config = dict(
    crop_scale_min=1,
    translate=0.06,
    num_classes=[7, 30, 4],
    bias='all',
    patch_size=[4, 4],
    beta1=0.8,
    beta2=0.999,
    gradient_noise=0.3,
    max_steps=9800,
    warmup_steps=290,
    weight_decay=0.2,
)
Rows from block 5 of a small image classifier, named by matrix and row number. Rows with one number belong to one neuron. Each number is 128 + 24 x the weight over its row's rms, rounded and kept within 0 to 255. All counts start at 0.
After each neuron's rows are labels from the 100 images, of 14848, where the neuron reaches its highest value: "responds to" is what is common among them. Only what is clearly more common there than usual is listed. The data: larger renderings of crowded toy scenes.
# fc1: MLP up (model.blocks.5.mlp.fc1.weight, 768x192), inputs 0-95
# fc2: MLP down (model.blocks.5.mlp.fc2.weight, 192x768, transposed), outputs 0-95

fc1.202 [102 129 173 163 156 132 112 157 107 110 162 147 145  91 113 121 109 120 113 124 136 133 156 104 145 127 175 122 153 104 149 163 162 129 149 129 113 137  99 170 115 126 161 147 103 123 131 139 129 166 132  96  94 142 194 104 164 108 134  80 150 120 101 134 104 151 119 125 150 101  93 112 106 107 131 138 127 118 103 139 101 135 132 114 137 150 165 119 122 129 147 143 134 117 169 131]
fc2.202 [125 127 142 124 174 122 146  99 105 104 111 146 126 161 103 146 143 108 133 163 172 128 127 151 118 130 128 121  92 122 130 120  97 128 143 150 102 148 156 117 130 120 178 146 111 117 126 129 179 153 122 122 120 109 136 122 136 113 123  90 129 147 159  92 106 148 117  76 120  99 126 160 133 123 134  91 154 129 121 166 112 116 167 182 126 112 146 109 184 164 120  81 134 200 124 149]
responds to: light from behind the scene

fc1.672 [111 150 113 125 111 128 129 120 140 101 124  85 185  94 141 133  95 146 124  88 151 149 165 111 120  86  99 126 133  92 141 136 102 141 127 137 154 163 103 114 163 129 110 100 135 164 132 137 140 153  96 108 134  75 125 156 130 126  94 114 140 122 112 127  99 142 172 158 120  98 101 151 160 130 165 152  98 139 120 139 143 181 145 134 100 117  79 123 149 137 154 115 117 157 122 123]
fc2.672 [109 101 161 146 139  85 157 125  91  92  86 163 146 107 132 124 139 114 181 107 104 136 172  79 108 134  92 135 149 126 129 113 126 110 132 141 105 139 174  97 118 135 109 122 107 141 126 119 102 116 175 104 152 140 106 101  83 116 124 147 136 127 106 122 123  84 124  95 166 163 136 145 130 129 163 120 123 153 122  95  66  99  98 135 117 129 140  75  82 141 160 165  97 148 118 104]
responds to: count: six; dumbbell

fc1.118 [150 110 129 104 132 119 147 114 160  95 147 161 154 123 122 124 141 101 114  82 121 100 107  97 123 123 102 142 112 130  96 124 122 139  80 105 129 111 202 174 142  72 112 120 114 108 124  85  93 117 109 125 135  84 162 105 136 156 163 106 148 183 161 126 132 110 148  83 119 142 120 165 137 154 126 150  81  82 151 174  99 151  97  85 116 135 138 155 161 157 116 114  81 166 133 109]
fc2.118 [101 117 105 138 126  99 131 123  97 129 138 156 157 122 135 127 114 152 119 113 159 141 133 102 112 145 116 183 122 101 149 170 136 127 134 131 121 114  85 133 103 115 209 147 121 139 129 169 159 117 110 139 125 120 121 118  94 154 128 118 115 100 134 132 157 139 119 154  91  91 109 112 160 151 125 115 116 112 124 125 138 128 125 129 111 112 154 139 103 164 118 131 126  94  68 141]
responds to: arch; ice cream; largest object: arch

fc1.410 [120 128  88 137 137 148  97 123 130 149 155 147 165 142  94 120 132 108 101 158 102 155 152 168 126 163 180 162 127 127 129  74  77 153 137 197 112 140  69 142 105 152 139  86 160 154 138 139 123 117 104 144 160 139 154 115 181 132 125  91 112 115 130 141 161 171  92 139 143 119 120 106 126 153 143 114  89 142 102 104 120 171  90 140 108 114  99 161 157 151 161  95 153 133 112 121]
fc2.410 [156  94 142 139 100 145 173 120  72 153 143 134 135 125  94 109  92 131 155 144 136 117 120  89 163  91 113 143 113 117 102 121 125 162 118 178 111 140 131 168  88 115 170 107 112 108 162 108 114  75 139 158 118 141 169 162 124 146  83 151 133 152 156  85 142 144 149 105 117 105 100 128 125 131 109  97 119 191 124 156 151 130  94 126 127 127  91 135 128 163 120 116 175 136 127  86]
responds to: sofa; car

fc1.94 [134 124 114 116 103 159 122 150 136 116 144 152 126 139 140  98 127 144 125 130 105  97 158 108 111  75 128 127 111 129 177  86 135 136  95 133 103 146 135 127 144 119 121 122 114 175  95 100 140 140 153  95 173 137 136 113 137 154 149 180  72 190 135 176  99 137 115 116 155 139 141 131 129 106 113 126 143  95 117 112 123 144 118 127 115 118 121 122  77 131 128 129 141 114  97  94]
fc2.94 [105 131  79 135 150 124 120 105 168 130 162  91 152  99 114 105 104  64 133 167 118 147  92  96 144 120 128 123 109 170 127 130 128 142 144 118 137 154 160 118 143 127 138 160  96  90 111 146 125 116 152 183 119 132 119 176 193 150 149 150 174 124 116 106  79 141 116 126  85 137 121 153 117  98  94 139 146 156 154 143 108 168 116 137 132 135 142 144 137 106  99 154 148 115 152 146]
responds to: sofa; teapot

fc1.397 [126 132 121 112 130 137 126 120 151 153 119 123 144 101 112 152 197 122 140 116  94 109 106  92 109 175 160 135 112 138  95  92 126 138  72 147 122 112 109 151  93 132 135 129 194 115 121 158 130 129 172 167 111 106 134 122 131 113  98 105 127 103 128 113 110 122 108  99 133 115 113 169 115 125 136 118 147 168 118 145 122 114  87 112 106  99 113 135 116 153 128  91 174  70 123 110]
fc2.397 [108  92 186 143 132 141 100  98 152 119 157 134 170 117 153 136 157 150 127  85 125 166 128 117 151  86 129 173 161 133 173 116 151 143 129  95 164 126 107 107 127 149 135 129 129 125 104 102 143 147 183 104 111 137  91 156 145 170  91 122 123 170 115 147 143 131 126 127 108  99 171 143 167 120  91 126 158 139  91 100 111 158 158 103 148 134 120  90 118 126 112  98 132 154 106 130]
responds to: count: six; car; airplane

fc1.149 [169 114 103 140 130 154 162 156 155 182 110 146 132 140 140 125 126 131 192 143 157 101 125  99 155 138 124 145 110 129 135 121 105 136 125 106 112 111 140 137 106 117 106 139 124 113 118 142 164 107 126 122 148 122 142 135 128 122 155 153 105 114 116 109 111 108 109 156 145 117 133 132 100 129 157 127 139 140 126 162 129 140 135 102 140 114 156 125 154 165 149 112 100 145 160 124]
fc2.149 [160 119 137 112  91  75 117  87 101 175 116 109 148 125 149 103 108 149 129 133 112 140 120  99 152 142 102 146  99  88  92 127 107 126 120  99 124 136 118 167 114 154 144 111 140 132 132 102 118 131 148 130 108 158 134 103 135  70 117 151 129 111 136 140 127 118 129 168 123 109 133 133 178  82 139 162  87 197 137 113  96 113 149 101 124 128 123 138 118 121 114 104 104 107  96 124]
responds to: sofa

fc1.623 [132 147 124 153  64 113 116 125 141  98 117 150 123 130 127 136 145 157 126 146 120 137 102 118 129 150 127 121  90 119 118 125 110 141  97  87 113 149 154 135 144 100 162 165  87 175 134 125 128 142 136 137 145 117 174 137 143 130 112 127 116  98 166 167 143 147 109  89 134 169 133 157 146 120  97 121 114 134 133 156 133 115 123 122 102  99 130 174 135 124 119 138 130 130 114 103]
fc2.623 [117 146 119 143 162 175 107 122 158 115 157 144 126 174 108 155 125 112 130 190 116  92 104 114 130  92 104 139 139 149 119 109 119 148 104 128 126 127 166 144 100  94 131 135 121  96 182 129 172 152 138  96 116 141  81 136 123 167 147 166 119 132 106 140 114 114  88 118 145 130 130 130 150 149 132  71 137 130 202 109  99  80 113 118 165 141 122 181 112 140 137 110 139 141  92 139]
responds to: sofa; largest object: sofa

fc1.161 [103 142 139 122  96 103 125 123 146 138 135 120 136 139 138 125 115 140 110 162  76 163  99 133 151 129 105 125 118 137 114 129 176 133 135 122 118 146 134 136 135 165 111 117 114 140  89 114 124 114 118 150 149  77 175 129 113 156 132 127 133 154 164 109  86 141 113 134 116 116  95 134 136 177 145 163  86 110 120 160  91 158 154 115 120 116 144  90 102  92 127 141 142 140 150 160]
fc2.161 [121  96 142 153 159 145 182 162 115 136  90 115 165 115 100 144 104  89 101 159 157 124 144  82 130 123 148 113  87 140 136 117  90 130 104  96  94 110 148 122 137 144 120  75 124  89  91 105 178 126 132 130 134 107 166 103 124 169 124 114 133 114  91 133 148 117 152 115 162 123 152 126 101 117 138 101 125 141 172 161 141 166 177 118 142 157 175 109 150 189 121 126 107 176 128 109]
responds to: light from behind the scene

fc1.555 [139 119 175 112 121 176  80 126 121 127 114  99 130 128 125  98  92 131 140 121 107 136 140 138 142 102 134 120 144 136 125 135  73 155 111 145  94 143 149 149 137 149 143  92 118 128  98 119 169 150  97 150 115 123 132 125 168 105 155 110 101 136 136 177 127 141 123 164 147 117 109 121 121 151 104 106 173 121 114  67  92 166 117 163 117 105 100 101 106 146 138 148  84 135 121 137]
fc2.555 [120 135 104 153 120 163 126 144 150 135 147 117  93 136 157 157 100 110  90 126 107 143  97 125 152 135 169 105 142 162 108 151 104  98 113 113 117 153 131 101  94 116  99 112 161 199 164 150  82 142 150  90 131 104 148 109  79 154  60 103 131 103 162 120 103 134  95 140 132  88 141 104 134  59 137 141 128 125 166 150 178 130 102  68 157 130 136 171 142 129 149 124 109 169 131 144]
responds to: count: six

fc1.456 [109 124 108 157 157 170 112  91 142 143 159 127 138  91 114 115 104 160 123 161 146  86 129  88 174 170 141  92 114  89 163 171 131 137 118 122 117 101 152 158  81 155 123  86 135 134 111 138 121 112 131 129 149 171 132 142  83 128 141  86 142 154 132 156  64 114  93 114 165 156 109 138 137 183 132 107 112 153 103 162 120 112 152  94 141 120 109  67 101 122 107 146 109 154 123 121]
fc2.456 [135 164 120 109 138 119 144 176 108 116 139  69 157 158 170 168 148 115 126  77 181 154 105 144 106 119 133  92 122 102 103 114 120 118 106 132  77 168 111 130 105 157 117 101 167 140 146  96 166 130 132 102 100 136 167 137  89  90  78 146 101 131 129 139  74 108 160 131  85  91 148 124 175 108 119  97 117 130  97 148 119 124 137 135 135 140 101 106 133 163 120  94 170 135 120 100]
responds to: light from behind the scene; trophy

fc1.522 [142 143  97  97 114 146  93 133 129 120 156 151 131 140  86  93 141 110 144 142 132 107 112 137 175 111 117 137  96 105 108 121  84 124 113  93 121 149 172 189 106 128 158  69 148 107 185 112 137 135 130 136 139 115 153 116  95  96 170 163 119 120 144 131 118 111 173 129 127  93 108 142 131 113 142 157 115  96 179 147  96 125 141 176 109  73 151 152 110 139 118 117 147 126 103 132]
fc2.522 [152 126 180 116 120 115 135 102 125  96 101 128 142 161 127  67 147 135 153 153 137 136  72 120 142 132 115 146 117 104 119 133 144 149 129 132 167 141 161 138 143 141 126 121 107  79 137 123 136 141 142 128 117 129 136 161 153 116 139 150 119  99 134 141 105  85 149 142  86 104 141 120 115 149  84 169 121 135 135 159  92 125 130 162 112  89 116 126 124 153 126 136  97 114 126 131]
responds to: arch; largest object: arch

fc1.726 [133 152 111 138 133 148 134 135 100  96 114 153 145 146 149 102 160 148 128 138 123 176 116 100 165 153 101 149 117  83 124 122 107 117 133 120 146 167  99 152 137 111 140 133 123 140 156 131 132 156 145 100 154 131 184 176  90 148  81 172 127 148 135 111 104 104 115 148 119 114 121 118 157  92 178  64 125 139 157 159  77 115 105 124  98 111 117 149 107 170 136  88 118  94 106 123]
fc2.726 [143  96 144  98 156 129 119  72 169 111 144 156 137 149 136 107 157 120 140 191 112  96 117  97 141 125  93 137 111 117 158 167 110 114 127 109 130 148 202 122 121  88 132  91 123 145 149 138 132  71 143 111 158 165 115 146 150 123 118 185 147 115 136 133 150 100 101 152  90 133 134 151 152 102 132  98 141 149 130 161 116 100 121 126 132 114 122 139  91 157 129 103  74 143 148 148]
responds to: sofa; largest object: sofa; boat

fc1.478 [162 101 128 127 127 164  87  98 122 182 114 145 144 148 146 112 153  87 116 126 116 123 139 142 106 137 133 163 124 144  98 146  91 137 125 137 116 116 119 151 107 135 112  73 126 139 127 141 124 103 122 158 161  87 131 120 169 151 157  89  87 134 143 119 143 154 153  78 124  85 150  97 132 108 125 143 133 100 106 122 126 124 101 131 122 116 112 160 118 168 176 142 150 165 156 149]
fc2.478 [145 117 131 114 134 132 132 126 154 119 173 131 153 138 173 124 101 173 130 137 106 119 137 149 139 127  99 104 104 132 105  97  97 161 125 109 140 152 155  97 144 106 134 107 112 135 165 101 156  91 118  83 127 128 142 117 102  94 137 122 152 149 130 146 115 109 112 119 134 163  89 169 110 130 106 158 173 130 120 109 144 116 119 134 133 123 146 126 130 138 147 143 130 122 128 103]
responds to: count: six; truck

fc1.72 [114 139 128 148 106 132 122 145 128 109 117 158 116  94 161 123 123 149 140 116 149 146 128 100 155 177  90 166 100 109 168 129 139 141 156 147 134  70 115 152 124 126  98 158  98 129 183 143 141 127 158 144 167 135 148 132 141 151 134 118 109 128 145 156 177 156  90 130 130 142 128 140 126 103 108 106 110 132  85 156 100 113 133  74 130 140 121 145 123 150 138 160 130 137 127  79]
fc2.72 [112 132 111 113  82 110 160  99 143  79 135 156 173 118 144 101 102 162 143 148 156  63 122  89 136 147 138 108 147  95 133 124 118 138 116 163 108 155 136 128 136 138 133 131  78 151 118 123 118 114 165  84 119 127 133 115 159 164 126 171 133 172  96 121 102 147 140 130 132 113 121 148 121  80 119 118 122 128 117 147  84 122 150 116 115 154 121 144 125 125  96 100 141 110 136 118]
responds to: sofa